config = dict(
    crop_scale_min=1,
    horizontal_flip=True,
    targets=['order'],
    init='torch_default',
    beta1=0.85,
    gradient_centralization=True,
    weight_decay=0.09,
)
Rows from block 3 of a small image embedding model, named by matrix and row number. Each number is 500 + 40 x the weight over its row's rms, rounded and kept within 0 to 999. All counts start at 0. Numbers have three digits each.
After each channel's rows are labels from the 100 images, of 14976, where the channel reaches its highest value: "responds to" is what is common among them. Only what is clearly more common there than usual is listed. The data: rosettes with rotational symmetry. In brackets: how many of the 100.
# r30: branch 2 reduce pointwise conv (model.blocks.3.r3.0.weight, 40x160x1x1, standardized in use), inputs 80-159

r30.4:420450512470533435540482501470559494492479439545524452507428513465471516532473481451508502444547539529452474480522502518464514497492455517477564440472510440564437508497471450508480498477493509493458486481487462525457498503476513512499507515
responds to: grey (81); four-fold (31); three-fold (30)

r30.18:485485492474521498531501488497506460524490496518510493518486505483478489473465463481476500490508508510481471487491478471468490480465490521515516469513507494510471524478482498465480456475450493466469452471482475506433451444462464472495480463
responds to: grey (82); three-fold (34); four-fold (30)

r30.10:595529488514470549480502457549478476476482572440435508453577456536552501435512469586479478579448474483555573495485497459548494461466560458478450570494445523450521488497478586472499480535475476505498466465473493499501474467484445470480485460
responds to: vivid (38)

r30.1:442470505486556446487491563430566525519477440594553473579416531466492508522483499469476560437560521553499474520498529544465509487470439527505554435485558479547434481493468448505488548479549545512510523530492507581472486509505510534528519524
responds to: grey (61); three-fold (48)

r30.14:465441543469524462559447504482540486483490479541502462537467499458466520526481481454492493481526515530450454494478498477481475488462446495497515458485487478515474516501456467484483542486560521494489469577486505645480503489461504481460473573
responds to: grey (59); three-fold (32)

r30.33:481470474479526490480450472513489474524489471463499483480481449484512467533489491489505449512535490496495489486494480533474476462447502511513510505510538464488491492524491478506446460509498527475513480503476512534462503506474537500514470485
responds to: grey (83); three-fold (36); four-fold (30)

r30.27:450457534472531462524522515466509533493496465527556474529475533434464540528526489449508499461507514507455461470514539496464530541548465537469516457478477469542435486491507454501510548496563581496507508560495471579492501500513481502493507562
responds to: grey (93)

r30.24:450452511483541456519520521474533534506511456533535476522439512466481538564520538481530507474523545497472483488541517521497522551539481532503503469483508470537459492526551479520513545511540555520512534562530477586521528499523517520522534536
responds to: grey (88); three-fold (33)

r30.22:481468488488552469523507538501513481526532493550535486553472540469482530515511531488561496471519506493498489500537517543483525548558500523489534468479477478544490522529526475553490513510517591527471524503554489550455535492498534542546566494
responds to: dark (38); grey (35)

r30.29:467489537525516455549443529490506449494520459544497495546458528451449472529489484450545538507537529564445485497506493519478488469505462477469544478488497470551412486513507459513518500511496556519521525487534525544447548505481487552510534462
responds to: grey (90); three-fold (31)

r30.32:398485508501500428528462480502505480501533435472475492484433493485521447433471486503530538407445458463509494527471527535460461431472484443450436488490502441431491478504446424524518533473526505517587492513511595578535497510465530539481534509
responds to: grey (73); three-fold (37); four-fold (33)

r30.20:483480513484533472522531548475562533511482478566530476551475521463468571532531468480447486480521509469503482469541489493469516533543452515501510484515471497509501480475508490457495555455532554457489442540475472534498483513518462491482467558
responds to: grey (60); three-fold (37)

r30.25:522528469520513519510493518521511449533533516526493519530536487514554515514491509553526525558500485484535531510508496508541488510491538499525490525542519537495549484508508526513489456520436540534469500447515467482390526452477487512509524458
responds to: vivid (44)

r30.38:492499473497506504516512494521493483511495486498503496517494500486492481501473461470496486491534542523479478475515474485493485481449481516519530470483518496530489517497470464497481438491437493464491486457486463462424499442454458486465496473
responds to: grey (84); three-fold (33); four-fold (29)

r30.37:441500488515516485475568517500507515505510491468542505515490554521523517519452484475496446500549578519516497526536504519515526512481533567509536521526558536532524552462488483521486435529400438526502483399486447390411512414488511487487482412
responds to: grey (52)

r30.5:486494526490531484554432534454556529464489502572460518519515504503472498499519462488506527467484477507474489506522542463494522506488475509469483522482499514481512520493510453497491573461556520472459462558488479573525450559485496488439497555
responds to: grey (90); three-fold (33)

r30.2:490481482478499484517485452489497474471477490481493488466486452476469495508485471483488459473486493482472475468510481459481487496487492483501474486474453479471483471472475485490480501461496472471488470529488494544465465479462495473489470507
responds to: grey (81); three-fold (32); four-fold (29)

r30.12:465478539483532485529479509481553526490499483560517480524466493468465524510477494463498506460531510525471457485510506483474485489487459505500511464487504472509468516508490458494484574489590547489525473589474510635489491524483493482474496574
responds to: grey (79); three-fold (31)